Weights of a small contrastive image-text model.
Model: 2.71M parameters, 32-pixel images, encoder norm batchnorm, encoder widths [16, 32, 64, 128], text encoder norm layernorm_no_bias.
Data: trained on rendered solids tumbling over patterned floors, 97500 training examples, 6.2 epochs.
Rows from block 4 of the text encoder of a small contrastive image-text model, named by matrix and row number. Rows with one number belong to one neuron. Each number is 500 + 40 x the weight over its row's rms, rounded and kept within 0 to 999. All counts start at 0. Numbers have three digits each.
After each neuron's rows are labels from the 100 texts, of 14976, where the neuron reaches its highest value: "tokens" is the input token at the peak. Only what is clearly more common there than usual is listed. The data: rendered solids tumbling over patterned floors. In brackets: how many of the 100, against the usual share in percent.
# fc1: MLP up (text_encoder.blocks.4.mlp.fc1.weight, 512x128), inputs 0-127
# fc2: MLP down (text_encoder.blocks.4.mlp.fc2.weight, 128x512, transposed), outputs 0-127

fc1.147:515458463527471520457464459442465530510494509513469532505573519543461457415461465478428458510578511548462494454560567528532482508469430541478485462486497508545472474542529495497490429512500477499466494507485595497531485574488504503551460544544563499560497517459562462477469518448548487479473458442454463406504491512562574545496420543530545602484524541492468528551552461463507458478500
fc2.147:515517491501425513514525511463483570516525444486479529469499491481521452513508457537546469438521546432568475389542418477528555502516533514490472521506531536465490472509491433490479499537502534521472467527402434482561560440478501470492497563473460502527504512520499413503516479433619557526438483504461522511548472600501544396535494503459566540537521522504509515526471506499482490543550
tokens: "blue" (70 vs 1.5); "<end>" (26 vs 7.2)

fc1.96:537526455507529524535459438505462480551524545515571518482567553552417473455531538488474488530475498557465545503626510525511530475532432521512550528510534498505460499531470522489491523503517403471485450551480487511555472469511489444541531494557471506540548427489512518456468480511530428448494557533415503523455501451545453572462533463461435516538426534440447502429522494552521470534486
fc2.96:500535548491484449512497558474484453503510554455473477506476460514496509520418504487513436536556487457457464456488463456463462540521404505614507536512528530465543524492507526490533458569547510482462468532460520448515447481407534501493418447546533451480521512519592443514551493587514495465447576545483484463507576461457478494507535528422569523475509493503581522489490517469505510488566
tokens: "blue" (33 vs 1.5); "and" (30 vs 4.5)

fc1.482:467497477448459462569534512464541557577527444460481479518487506510541493500538499472520485509457524554441401504489578544510446504499608491497461498499425519463488550414566500500534477514487504471519423479448506505499482410451428490519520438525497558459485492461474542537526498541532514463481479496436438555576437503575497545522463515474521537556562494503521521554496504526475565513550
fc2.482:534493507508545490466498490444575492485447507463497481469515438535525532527431527520544498496499560489561543509501524550555527465470485578561438506583422509499534529561470442486515459456489480513516514463484531476541456442515525512453529505564486458482480596420546496436500383526495517482521527457487512599501402494514474520469470509462441509497474518467451500489450538558564450531535
tokens: "to" (48 vs 0.9); "twisted" (45 vs 0.8)

fc1.293:443445498507464482525429490499540542520551440546511519541503537547541468458442553485475483513536471464545519541548468509494479521452487539561580507485469422448498542444480494587462515460506528507451526518509473522439542535543438450531526555501458512529539509496599553501461448487488517413559456416455484514445452474559543505470543531497526464460457457456548528544546490543421502510480
fc2.293:591471471536469501546542543493502592515523481511548485478550532429403505522505453512515526472483519569533532575477487442520462556479562514447465471477502531529427465492593482456597438509462520470508474467488463529510461477432479503526467463529526519486442536506513434438516576490443528545455455577541502549535477529485475514554468456496467525499444478507477575530471492437507530482521
tokens: "sphere" (19 vs 0.7); "dodecahedron" (13 vs 0.7); "cube" (11 vs 1.5); "red" (9 vs 1.5)

fc1.390:496496410452481529526586451494503506456569542508533581495417573479471534521541427477560478426440489502468434586483456501526478481509465480500509487537505542523513568484465450521469532482525530541507507532433514461462413466519547474543517452625511484448423495456489510480462489514445554496502480524514532563472511531490516469515533442515522502545576500495469545485529562493528457495518
fc2.390:510476495502489487455494595444455440559447498516486455514468557638545550436467534501462497480602485514514510459468535478462483538445485475429503548473510481571509442499523475589478544565479507516562536507540464520586487519540478504517445547481452553469459494465493552437542451482534481521535472484493513556474533512528559463514462519455481418532527471481464502490532499542447487456520
tokens: "yellow" (100 vs 1.5)

fc1.292:481521523508514514533459513492487433510532445529455588511510498485506491553509483509524517512507560420450452457454529504440398536549476480574454523486580518457498564482556515544474549514486477489448547529510497489542558474523475532431488539542451510479507468496431458439519560516487510507542394452498536483527507490510531562446546555417529511420497488468561451525538469451540456450542
fc2.292:511483506520461493592472460456455505550540511480466458470492616446450487506452555512529494492451483547580530470509480548525432534500503429487467569460526528541504455475508517523468540495528460450546559588460537504391503471498507509545524500495446462540529497445550461476483562552500450438501545547471480598534482452481514461550447546486490533539421501548518507484519497548461480515511
tokens: "teal" (76 vs 1.5)

fc1.219:451497513521473540534470467540467538526412451447536543504482483544481398481485556494456490517516461506570577587470443502477468428485489519483507546577486445485437557554530533514532573507498470500465498462474554438491498473572548479473478506539378543472454551532511433467492468525487553533488453530502503528444544515472524565521480508495455531470472556452509539554486468474516521533548
fc2.219:532516500484497463547577485450514466444513491497502433459466569473489496501566509465562450429522458456492589483503530421533555543473448438467488530518495447491499454576485509478493503500520516527505476504524493551465498508496498508489576580468549519500459537475522480491522453518457472494547593515445483505517503529472395500449483442463577536480564477476516486457450476583525608539555
tokens: "red" (63 vs 1.5); "a" (37 vs 17.4)

fc1.130:449547504505516513461502497490502523548463472520483455457482529500525509511562523502508464519508538562502415481504508487535480551525545541541392544467482557608413561503576475586465463459501530533493524479515504530474530504470547555538551467500491437454510557501464470492449532479515449489469413487444452518527488505468526503539430488460448541462497414544502471483530485558523581546420
fc2.130:491486522517439460524448505445517505450605441471480442476490589452480559543510490495540506536501439478533451509546507523458505482528474486566509475520482423537493472528458504533541522533543531539545508475421546470457441467510520496483491448488491480488514592492454572494561515551485511463558481419473500545454522573554526476447462526489484566554495488468427510512469611512478447542471
tokens: "<end>" (52 vs 7.2); "to" (24 vs 0.9); "twisted" (21 vs 0.8)

fc1.131:476506507497436515426459535457492480528486418545489501499449517535462542505551514444461469506472484491570473533510446564536496488565557464517495484467556530553519535447477486462475527431453481449481510523459485562541587485533492464515434535407538511391522464566487502525445561458458479521445465453438530497526527513433514532494520539464458495524543587521495514514456536445502529557547
fc2.131:439519471480484459488523463380498544483527447474451512517488602419460532474430523490550511494526489481476581465454498536514495482528439508522456531511521537559528519538508514508488522572466528529553470477472465547478500522500475472493521474436460488554537502401518475509446518552553530423497524517563479458492514515608537423499473567474528556474492486535544413487546525466479483524446
tokens: "and" (61 vs 4.5)

fc1.334:489514509504556600504480547513484427512475510489507545520558478511547523493494578421508521473589507494501445481477519442380456499484451452458473531491427521436504489539526427468501482461476513517514482513509588506477509517566469406492531539549512440493531455545465536488516488500494476444556492470513531539494569531507567455520556531492435432508445568552525537494520473483490466552449
fc2.334:556497485516528521478468478508543552507443451505520540567464511481518570498416471544480509492463504414495507445525494566499478431510484559479464458536507463471498483428466518499515495426461470441545569516462458533494509535516560510522489465477516432558411468516553548487540544523434511455459536506550427586474412523444520515537510482526566525544533573423499448537519514537503486479526
tokens: "orange" (36 vs 1.5); "and" (30 vs 4.5); "an" (16 vs 0.5)

fc1.282:518513445504470485459537475459536531443501542469540560532458509539442492486521516449411491515515523504527545499517499523549488474501541510526545527597596477474418484465481445441557546489509555507440506534489502430516577502472520520480472557529477533523542520543480547481494470416502444477422479508443473473504519610600480512562436519481468431544493478511527506439503534525527441509509
fc2.282:460479513453442503580480507534514402539481478558482499444530569468491503438570507469489477525535523498401475492537480485559456473485523537554463464531466536501548481538542543576521494516500497431470507514487481477528475602527519439435462474499468484492477529499513455545534504538577538406546489533479535495498454418523515463402475452516484479537470469509484491476559577462479535540552
tokens: "sphere" (26 vs 0.7); "dodecahedron" (21 vs 0.7); "bumpy" (9 vs 0.7)

fc1.394:541469623410446504542504465529431510475455433494448464565513479471514560550498471529504478505479513549499470502429564564467496481546565480541465485428479512508444487469522503551520564527467534485471518548521554523475494494509510535576510427551517535476495419479472471478516392477518484553487483488463452469481483509495476489513515469510520497527548438587503492497535475572424522481573
fc2.394:574468519596551458517440537457502576524508564526477502427549495541429472528574525482542495551480484545511511501521553501521477513515469474453510476507458508468521535551502503507528440470549461527492459486471472537473492523541493527543436524452561451439478510468562453479483519500574515488576442371509471541557502414446487514447469496503471476538491563500460508479524525520415518535453
tokens: "to" (17 vs 0.9); "orange" (15 vs 1.5); "twisted" (14 vs 0.8); "the" (14 vs 0.9)

fc1.367:540470524529502490457425455535566498356539463510482473534451601503491529496560461469495492501497510482532477486486509423502449564550503463535466468431510558494453461414483457473470498532543462464518505559526486556505498448483577429516544482493478516521467496471500545552518497503494464599452482566476504489589498482508498491450525523557530445495478522487524570458562512515472548450486
fc2.367:434462481444464534495569461498435600523530516476453487474533487556552517488431502462508490488535449524485581480561463425473529532495488575508472396508492588489512502518491535428537473540458498500538503537502487474487513476528529549506502470489459516491543537483494486510536533493468534469579496517566549474439529427539559489553436400452466530487473506448526468530491517441540475524425
tokens: "orange" (60 vs 1.5); "an" (18 vs 0.5)

fc1.433:497442524536454534456442530506518459510537505454494498454550560582464453420511467526449420516527527541553448487573526527481501541496439499554509457512490518539458464491468518509492475503524450515472448485463513518465487560550530513526550557573474484588513467522506492508463532473561449461487486432463468465442534508554638502495425486495476572500514577480442511552502465471498478462518
fc2.433:512490512538538474471476476426543517524521506468538471552587517502424450571460450524475473431519560465545523384571486514434519572525516535477523518493476500459493495512459476519498440493534511509513500480489469564546471541518522452529454572521458449495515507559498453444498458460516531466551524457503458448523479575451522507543503485425617506488552480544533453444519520486420488475534
tokens: "<end>" (54 vs 7.2); "blue" (33 vs 1.5)

fc1.167:504579557498491473468458515502519456464467453473547505512581482614454462516562549451461550527483491564565499484495525459533432520582553443520509477460503497517452482411572452466464453547515458489514496485549443519547451447433531445488531504501537502446509485483522459526454520491461528554463479555519599439497506506531515520497522496445464500482472484483481537443510529537498592451508
fc2.167:483549469434513419531487559491460523538545488441499518484595466537496464470529511517501488440443472485462544460548504525488485468509426485519502451548523488598461523506483452447460519472468541476551479502492562513456515542504541564508489495472470517457548507509436463566512559517491463494575460529567530494390454482476640486533508495514502461518480503487551490464497497588562499467466
tokens: "orange" (56 vs 1.5); "an" (8 vs 0.5)

fc1.438:548498475511490584532480505537538519474497522589532454531550513470514512469638568490496506408538540538499510560476455480455479509535496559546528418464494520506579454427545425419540400509477499481523493496511493524481499463473476533475515488489523501553497506470583523463492490461488421539497482506476409466479462515517521530442595506498510534497481510526512520500477502452419501529490
fc2.438:465451553577431463512520528422447497519454467533533541522449518437492555519487526482471477554395540509502493478490469516456553519489583452558473450452536442451537537484528516461493478517539543524487457512478433399502481489481552445548495536500509503499519475577489453573466472489588579478546457525519503453491525484470468512539441514482532468497453552466454503507547518485558541498568
tokens: "sphere" (20 vs 0.7); "egg" (16 vs 0.7); "dodecahedron" (11 vs 0.7); "an" (8 vs 0.5)

fc1.329:513479506520502493481538534575458494500418444427455494562524484462553560456451565525508503541476469572427468444494554491484494497480514469508492534592518512524480481472526465510468491452559417451506490501471556498498544577551517471504502478462509485587454506538522491487528472557509469503526491545508536477592501539398532512502477455482578415454557474557502492543484550501489451477425
fc2.329:515561497549502564470499473536519509527515541466505497540536534544440492471468500487492547495543423483548525488481586522474542550530404526529554527537544415524489513468505444458437402534431513522549468475525471468428496473437449542466558517486498460533563537518444490410483533437484495485440527462545522494503462558565531523482534549475550478522525439520473435510509518572495472526465
tokens: "a" (60 vs 17.4); "<end>" (19 vs 7.2); "pink" (14 vs 1.5)

fc1.155:488494467511489479550564487538529575489500487436474508504534522510461495538485524493530492468528473538551561479562440521503498456515503519491444494500455524483477493471514602527528583522536483516499551488466598484501572530454455482514486479507488493486555550488498459477527522450531468581480497523519448505404456552478467468501458537525489502489406479541478513492345492439510493533626
fc2.155:573541503454536463451562518470477479513461441533497520453478530575536517461546519544536509513525505408452489466418532469485536564466554395575525532462555478562504504571469405509492548446505517471467483479502487529493453517617487497482471504460549490429442528529514497505528510552486518510564516496426509497529539501470473452466544473518534494404494449471534472503490510481450467475506
tokens: "red" (64 vs 1.5); "tube" (7 vs 0.8)

fc1.311:537534456534510479504549535549513436488520441552503519502486553587521535479505473417542469501527559498448557503540554539456457453456519435515528562535584483512519470499460519401473523444461514497516484556437556492534497495483499510410523499491439503512483427488490492490542528467472529558558458424441524499512542534564512590462547527491502520491500413488547518524484474467433463487446
fc2.311:463437495543457490570558490544485477420519530580447487544549521488529535496596493485508568466486540486492460509457511495524477451478478456444522397503465512442527501463500479436491531591517539562537475498472462553390506455422521514524445445497548529502538502492520502468521486471532518436519547560473519519482491558471494420530496527536546406540472549494465524494535530521510539485463
tokens: "a" (62 vs 17.4); "and" (10 vs 4.5)

fc1.422:481507485485481475465613392534544498475440563554536484513511530500538514561460492524588475494491513510562500526620543500467558461534504464526464532457469457515437461482507486434464447541532560476501503467468514551491448490588471491503509464546486509515517503496479439527439498522507430460461577539544496453489528511511482474482475519460500498458436470570602462476520538470531533474466
fc2.422:553545519584506537570476606538515464567548413377486536528399455512516455532485485501481521525501515470407442451454561483457462516484522489490498490516560526549541518515529515521523457408474461449493528536482463530575506515477540540490495452481516492500485493483501543491484517503449535480522453465433516556434521480512481489490526476435536521499494530545527516435550526575527518465478
tokens: "teal" (34 vs 1.5); "and" (29 vs 4.5)

fc1.133:474465549483494503546545489491523578618532522456557511495484482465546503516498558461551444470446525520490536467537486469579503530510451526537464480447546485412508559475483504537520495484451445545442538509466564505541544455469463556468483420575534521536480485512434468440485479478491521503541544453498467509517546546590502427496480494436531558478409488522493465505529496524454567457489
fc2.133:533492575545500545530580493408446538492505489503449524431537556526537555533482389534420447507575455458534460491482552452551494521433496521521517488532494473553464550470548502473487526458504561421463486472483421465515448526494534520506578508495488533560518491563503521454462530550485499512503510486521558473489503505435487488454488557509506513526459532528451444581506488458473438561493
tokens: "blue" (49 vs 1.5); "a" (48 vs 17.4)

fc1.123:455512487505466503493585476464466428468509588470533526584481561452520533570540471442560485477520574514446488510529527460530509475518506512518435506507481570485532521480540502489507426525503494569452474547547450502546520511464527450544525489551475470443439503490444546430447503488483512459468519558473580538423503528464472440461464478502512465463504502463418571499487556518526524416542
fc2.123:505525447494543491465549490406485441597450478500531466533502582483483458485535542511523486439553489498516534484495505468482479434495520541491553568568479564462520426429453459537455583533407502549507447473498474488541547558531456529506501474517518551452453493486522567399593462523472467514481522522511472512527543490533536453498507579524463458491508479464532503522445515456499533502465
tokens: "yellow" (100 vs 1.5)

fc1.264:498521510553532528549483532483464465514387564474496521542515473434462488485510498507468541562508465416498499466483481495492493489512497528482509459481563501552538527498573518464529596481462489516527432557447539533500465503462440466512443536417494513484534451454447592456423551544518499458499401474522467512505506529427510535429485516495583487495567547474480531496432504500494484542572
fc2.264:496497508524483517496500442424485511540494520502477504522558541445560598568428575610552510418460575489449460543556495431476525506490416481524511506526581519426517499437510512539455507548510526494459481381466475484542561468483486518500453512510493549510458435548485488513496481458487477436522564497536527537520439547543509494518493518502477555465453450519528462482516484512490475484498
tokens: "yellow" (31 vs 1.5); "teal" (28 vs 1.5); "<end>" (18 vs 7.2)

fc1.102:450480440546482492593467472411504492565550539520496542493469529499495433472535463468514487528504526541548590501518524502473508503436530614413492510452438520529479504421470549480508437449440503501533514541424499461469521509458518540528480477494486492509494476507561558530527557475525529509536574497486527473483463552540528498497512448466441529506417521564519478453538447488459536591469
fc2.102:475534565505528512477588480550495476540564495456537435494561453527535561503498511444564500437413487526489509555453561540533513561502529454472509437521576427501584507529428497507531509473473540508481460491473431502541505450524504440497470549507475541467467483470559477463481426498418515525495578464497473470519512455432507532575437519480515522517565554472448536475458521482466500474508
tokens: "of" (18 vs 0.9); "cube" (7 vs 1.5)

fc1.32:522511460508481485483469448477463472542501516491482463533571592507488567554512538474496540483528508591467580466477466544526518479476476433587509475553441445484491506544527543454504527468539522411452496569523477551448505508556470498483552479534445498496486507527519522536547418542541465449478458528540468537474555578473548503501420443468438495502556495507423511447570528463505482538476
fc2.32:526517505419461452505487491472570475479518499532554468459452528447529423522579494511571483516520557466543477480463492511490485531553492494498508596472480465560511460500505457432550524443498485585446480563477489453472482544449439535567499510546480544455541494597522565478504513449468573566537470542491499520515451500438453512518548438476492593484463501505451438500442523508526492495482
tokens: "yellow" (100 vs 1.5)

fc1.121:467546534523468459560507467562580493493596578516502512533484515551557472571510512448524544509457465459403484473502508491490538499514547491534443539482523456506469456455583564438485485475571511509520497528474489547507487451563467416463536548545460493475482550504507486442460530493449488467413523497544476507479512555499536488505426467465459508533457531517515443500417593485499443490488
fc2.121:551526494574546478479434477535467540490486390448553458549513516503474529480537499539561480473529471542528510485502436511484472531436482507502539540520531508460552488583511502506479472551452449481531522480455519572488528432501468558511474475557489461460492487528480522451536496533573424517502404512455537445534525404482489536493551445473512462507499473484537608465596454488518500542532
tokens: "teal" (64 vs 1.5)

fc1.317:569543418463474485513518406512461506469523497594490488438508605487508504538549528443408504500560520537486531519541511480528466414476457478531551468525521448479522480458521514406509497491505391476494513496447494560478561506461518540505533470456561496559502445474525529533527551463529496509503417570500478510495475538499512531437489487537520512495535550432574519468464510498444521461510
fc2.317:503513532509509507505478519475534428511421451512511467498468485468564487505548499535518534497446514533517477473488469521497523548473496481466545511483565452483576450547578498540591495448490562491383462490552440424526496501489519444502478548519534527553529554551514427515422458462519592514501468542483499440524574477498464459538427515508513593479470536455452472540495521477481424507510
tokens: "yellow" (56 vs 1.5); "," (16 vs 5.2); "an" (13 vs 0.5); "orange" (8 vs 1.5)

fc1.74:509489534455457492542453452513481508475459493533559498481511524533421539409467513499496516560474538542512525418466495522554516476478466462553491520523390545496519535495500470532473541466445499471440603494472521506516511441489574452544491534536546449490562472491477479513569497489519499567435402471519513479486530468497419532563471574506519498526534410451514602489502531489503509526489
fc2.74:516465407435465432505467504474452509548531543501500494556523429535492477503537531515466557406544479444472516546527514464544491577570575464577486440462544535545452470516560536552479517460542510477533507498577493429504569505478450517461521493489490523432424471474464507521533557425479496456498508523493504512463489438499554564515453530449507468520552562521490470523519514435473538490466
tokens: "of" (26 vs 0.9); "ball" (18 vs 0.7); "matte" (11 vs 3); "glossy" (10 vs 2.9)

fc1.358:449520505505416554474536456518427473425540498482448526467503473462492569556563541505489528512494541476546492542415533552579455553473438485494527438460519481521501519470601496555520470527527418508499491483497488577500517466406575491543482493528544507476472478516592483498439566496553458480507537549521471383457527533446481532520501491518483509490512533495513543446503505526489495539488
fc2.358:504528435512505507559480528550514557519403522510553424515561495572522442465442520505544444462436478472493472423522482461499474543483501433547493531500509497489450470541540399496540471507387516480455505519478557538540452510606539504476449503415507456467504517479500491580542527504480536544594522486525480504535502482533543532456545534497475495476479503513557460495425516526501493467478
tokens: "red" (58 vs 1.5); "torus" (18 vs 0.7); "orange" (8 vs 1.5)

fc1.424:510565477420465513473511440511436491503410486461548464512477497458465540538481493532507439500507516546516539487548513531508483421548470551552482528546484516499470519494522538463475592485530455464493499454432512573537480453540434454519578447501553540594539512475522456491468493530537497392466503457480530461537520525531529449581498473469534541490437545539552482570522461476526444527496
fc2.424:502552567478533515496511486537436511485502506487452454479519520450448468468509455508604485531501521452508472480459482500506551547509429506509457477502563503482530420471528568496503534426545475499518558512357562522529471479545406484560495497526511552529558497438494492476552513496501556470506467500476430489506511600506479499475585477454507505519503535487499543398552491557487457458517
tokens: "blue" (76 vs 1.5)

fc1.297:547500449544481516443489486536508515484462457494497533424474602551462481426565587567512496507445505546522514504545498485537463546471533462563461464475522538506472482495528418462516463435440529497571475502561510526500496459481505608396502513497498511571498514508599560450444461474500405503493412505494501476500560475467494495507538478537511510501523497513504495469509502486454502575497
fc2.297:528440496476463488539585530484483492518508524532520505503545374481511548550487519427479480458486518538504533477462451589486541504533569436486432516425497442461565590486523529527465478479499486553510475574463493464550518491512507445509516513560564540508555525526527458530493468461441540517478503458549473471542584421456498545521500465425546498505427482478489518520494544454556488483460
tokens: "sphere" (35 vs 0.7); "dodecahedron" (24 vs 0.7); "egg" (9 vs 0.7)

fc1.344:562509480506523553450480508470542466444500500520519530506482572525536567513565599501519466513455495594528534500541507476511416493463477486505440524443493493511495478505509525491469495416382501537536425444503482536456484464524576516492473588521549506516525533562553475444425506469524445460481499416454540495433456479499473530516555524540513480547481493462506496437474478428497464490539
fc2.344:490463535527423526541531491487492551460486480482575515563543489507502471567515519494534464475535520434487567561542449481457553494476590543530479433479455481436528557471465493501535482551589525527486421499509456496561463416440496475498554494518604477567537473528486450536537462493480521520523460480490471478508506475511503545590476493468545526472463445460497560551519551447447516500447
tokens: "sphere" (28 vs 0.7); "dodecahedron" (16 vs 0.7); "and" (13 vs 4.5)

fc1.349:563449529502543437502509525470492523507498475494492548511577466499526510422502540449496488537552459548503499485542522512429441480502568514510460464559527500476492490454450568464507543524447549515525506524449521573528492489531484478460519479533506484500478512569496484465525415581500466477531458458556461482415532525460524586439544607484483523469534479517515544414485547422425461503437
fc2.349:503510447489555490568524561506569469538469471472536500509495539516493457486493437507483496440558487443499487502502507580515500466560518488435505499456508423516549435479479482532534521439446496467470518512505437480524537516541501495589523474538388475456573525463518499490457501434458519514514540485572452575452511498474520538464552551535466537560448511436541462494600496535584536464521
tokens: "and" (78 vs 4.5); "orange" (18 vs 1.5)

fc1.339:475486477471420545532493469508496485474488557446451504490446506572549551532516505518467522403517503504457528533566516459472431518495578517487410479573528582468474487552457497430515498531518547524485504514433538421525571505486460542530489541499530456505527494554494471463528541535484543508490452538495490491442463510507553514505471521498557419483518497510610580442503497437464458492570
fc2.339:508506520512448524549470487434509512532563484506575477542544502525537368500536499499618556526501516493481516528497479460544492486456486521521542429482448472518499559457467518522544524534527442479519550460544494530538459453523518457549504523521522496522471474439531509474512478520490417573528473502482383482512501425573526560546486493458467513521475510378483482529471482520497414497526
tokens: "yellow" (27 vs 1.5); "black" (11 vs 1.5)

fc1.184:434511463543493552480455498575461536567521472461463540484519476457525567490543491515512440558542494482521527522487549406576422552473582541436468457535520516515407494504505492478478508486490523503486516566442492453571519537506517467467563426539547573448496518492515525513512450459444472518518486495431556548539497491465492530516543449474455538556515508506423465479551456511470533566475
fc2.184:556485506464449517514481471470525489493547419495482421509520455525459549493529516503465508455448491514449470476549524445463517504619465521556535424539524497519532500496526499462563579549553466503481496514476549511457479537529467494511498391467488521570528545531572479498589527579517501516467451461528542512483526538490464521416461522506525469546449458525432519512486462434464462425546
tokens: "<end>" (52 vs 7.2); "to" (14 vs 0.9); "brown" (9 vs 1.5)

fc1.200:544465492546481528492451499502496504514440478467446457514432505529499555503548471515531487527505464602590449512492471530545410497517480546493526487531500497446530478451518476527524411556450575444530501494511524556507481498513567467503576526530476523471397400466526505539408509501539489494476454483501569379504493502507486533516494495516516476536568462530479481480484477556480577490462
fc2.200:470500514372522496475601538566429543476485596444436523510503536574530501502513466512464525532472520441479509530470486480490505465525489454500491430452542467494489420479481445458533507522517432601533468434455526469488498551486562531472484520383470523536495519543439520514539564559492450527511550496534557543453543463517511490436499480526470494487499491505485507521503522531530483534454
tokens: "<end>" (93 vs 7.2)

fc1.407:561522534495443519502510517470557443427437463557481500523467513491524519488588457472478486512507510514486487508442509497514540504437531488430440419506545499504515523443546453422536532504460479475523474516458550577477550436520534432509504495493518554483492460452531522482458474414524466525479489511515488488537461601561498431553494529360497550531533545575475469454524483484506527535494
fc2.407:456529515500418501479490481519518500459484411472488506481519528493510489487551478538626499461465473488465520460536466445473559504544475521458433554493531520447511535403537478547511485598540530468482547489579466535540508479450471489529603529517480453511586473528554491583481492407520551507514503492529476457501450469557453504507504509596481497483503528507474568546511484512540536495544
tokens: "orange" (66 vs 1.5)

fc1.175:489489493499469545485487474530526529480534550434516534503527520452455481507518512536510507534479556495558508547570435479563445485493454509593531463485417444509450493539512453500473480476463485437533474495450531518520432553442518497508492507525482504570456545543514445464471517512568493502432426461535518481404522502562512519595461486533445547530557561510479537594536518399497479527487
fc2.175:482535479485515470515506524550498511432488548510476531444522589459472481529483534556531464428442517420474468423550547497528578548457475462467469468534481475554517467474499523520570571454529489553496557516468458542494525469505453448456617542457493460487460528499534480473565492455525478468558523450435465491552523549490488524565479491480556557529521567492531442456528481467456477437506
tokens: "blue" (38 vs 1.5); "sphere" (20 vs 0.7); "dodecahedron" (8 vs 0.7)

fc1.290:457540507557437495485469458556514549520549451538452480469575553504430488472525413498471477493496510508484455528581455552446553504525457572497474466484448555567483504549483543533447496559500479519420477495472518479469430491512465515485488486571509478544503498518512460526462499438516476507499502503458492486453477502576575570472439472553520588482491579500482474586553510503534463482421
fc2.290:510498476433543495504529452490529559565493462519477520554563490495443447515469474477561549399491527540540494468580460524456453516554484501584527502487502466498502469479472445439470439512568457527538539482461486484542552454494456523502486500607456518482505533484583398442537452472524478490405484474486529500578504571523543497534482477486493525479563515466523505479562477567493498493517
tokens: "blue" (70 vs 1.5)

fc1.19:475472419570551502508503469468538513566530439490533586434467520445482441490541459433511474460492511481503450522516553531491479483508522541475521531533516561547406535450531527435500494496467546564435524518484530507506493537501489519517451494476456552507503481555523532512435556552544451515505434437435499482530513528454565588521553483462432416472506456508514499507430569509564472502510
fc2.19:549553532440479434569537485451484513499504535457481459461486497545525536422469578482450465545479544414589547529469486485467533492499526424513469465520441575522595545450470447503508537470451499503496482513538432486500459526508557434456516491551568557468463482484496513521479510526547561594460494533414537485472514478458526488438454527537428538505483483529467520531500487491478489533504
tokens: "<end>" (32 vs 7.2); "chain" (18 vs 0.7); "twisted" (18 vs 0.8); "link" (11 vs 0.7)

fc1.361:536465587572449497514514456602582463503452431519574488515445498551563487475553510540468503504517460488520515528482514467498503529500469520532468498454497526476551487469440454546475538493574439523457504482496542475479430511430464481450499504552460520390525479523513443546504511533499484539491450506460503502530559485477554498457480467414546507483462567580574452455550531519525548484514
fc2.361:599481522482558501466568506520476484452546478474440529468566481406530467469458463526536471481497498465436538526516513529504566533486591567446547463509508483556541617482481481503438491557513516520441493544386502507493473541488484491428554469486498484528475449463499534462472481459500531486517530487493544460466476502501499490481516465533511648509507541456541495524524462447527488480527
tokens: "purple" (51 vs 1.5); "a" (47 vs 17.4)

fc1.333:542529493485507511493498483564458451489519559564425491439511595475519516453575463408533463456478536493509541518516472562548487472469423491492485486491502525537471470447496525391513528508432491571499479552528503509506562505483471494499495524512502534530494504492551534468472526477433453566517523395485519421486522498584549548446514481466551523495509557578473459499544467485475550530425
fc2.333:502501461489473556441541454557498474467489408527495508493489403544439469561498446473549579523542532553466557527469508534545447588486635481590522502522453491484511494454534491535502505510513546499526451485522496552484475474517523486512463474504495490519509578523530527475499483542534541407491455520466512431466497471443414431475497512501509538453422491505553524448535497531498455499512
tokens: "orange" (51 vs 1.5); "red" (23 vs 1.5); "and" (11 vs 4.5)

fc1.80:531476504534512470561554483558504443548518466463508470581525523561496499472542417476448505497648494477531516549470476540449427494527469480535433524498517547505478525478471429483548469501513479495510483554500479468503549591615488472492513499513487431505479518470415464491576455568469497559499490510509526464500472502457485526482533525492474462464458576464476522494541521487526428503422
fc2.80:521525531421485511433503473484507418552542464551521470461502551602566562472496489485529457466490465516495450532502489533506483572437433489459531461497508453578526485496473497519518578492482487454585472502497504483526478430401465510557529496562513563484504467494491442523540483475586465478525456528482418543516533453529504540537509480460523488526544475434451450477560482537464567525474
tokens: "<end>" (49 vs 7.2); "," (19 vs 5.2)

fc1.2:571518526526483541458517538490459592454476508472419532424517507493456540496481532445522503490575444502465496477524473437514499497550467496536412596537520501458508474477516470501613543505567485417479477548539454448515547605550509467471464517461462492481489491500490488467472530519513537544546509502538485442476523477511528501445576474434473466457520470461522507462488500463451580563513
fc2.2:449436450520511562479497544599508540479522541487509492549487472430515495495499517486443503500530563495536452542442507498497504505469488534478502477561486433518430532494513532535412437504465462425463513515526488537550533551539502495484460454473517495491420484490535521435578555421568506493481507508480515549478465527553427469449521474504535446460586551491458475561480574436489505547576
tokens: "red" (61 vs 1.5); "a" (38 vs 17.4)

fc1.498:386536537531440543428551585477459545496447591487561473527532500466461505493508447471495470538489422584513536503506533523480528427489490556498470487501492470494485563495482506447445553457520490443497539540497469508458494507513438493513509431485506506529560489506516455579401537539455451526560551503500473465497461561501535525445570472493493468515481503455507486538554514426499481564533
fc2.498:546477513482555455593442464491590507490535510519473511479462468487477488483502429483475546485515524519471503537501522535469558529545492427502516574516541452517601484489511492522522439401606526500464571492503472453473488551476524503452509457513494503473577487589438508438503419460573533450457488489489480500540481487512491505461512471509493424518501423588543459467493507522522538548499
tokens: "purple" (65 vs 1.5)

fc1.376:450538491516472448462471419485477511544438460468526491500502508457521564538505497514532469478498505542509524554463530527477523465576504533535500493508483556503469520473544524506559600528550496493459501472496486459459424505521568529526570550528550482504443518525454514513476533470431460481473450478449556521507438453495558544440421474492515496478508398513427392523558463573445558531485
fc2.376:528542493459459469534543498499492503515576496478473538472492513503503569492538497545467496519521428461490463479593549408518514511552485431484532402511552490479510473512481462562472435487514458596536465445497506502501562528498534479494431430484495506510490560444529457534488506519490552474491519454492469521502481579511507576523500457504439488586493463464401569469575486573438518514469
tokens: "<end>" (54 vs 7.2); "to" (25 vs 0.9); "twisted" (12 vs 0.8)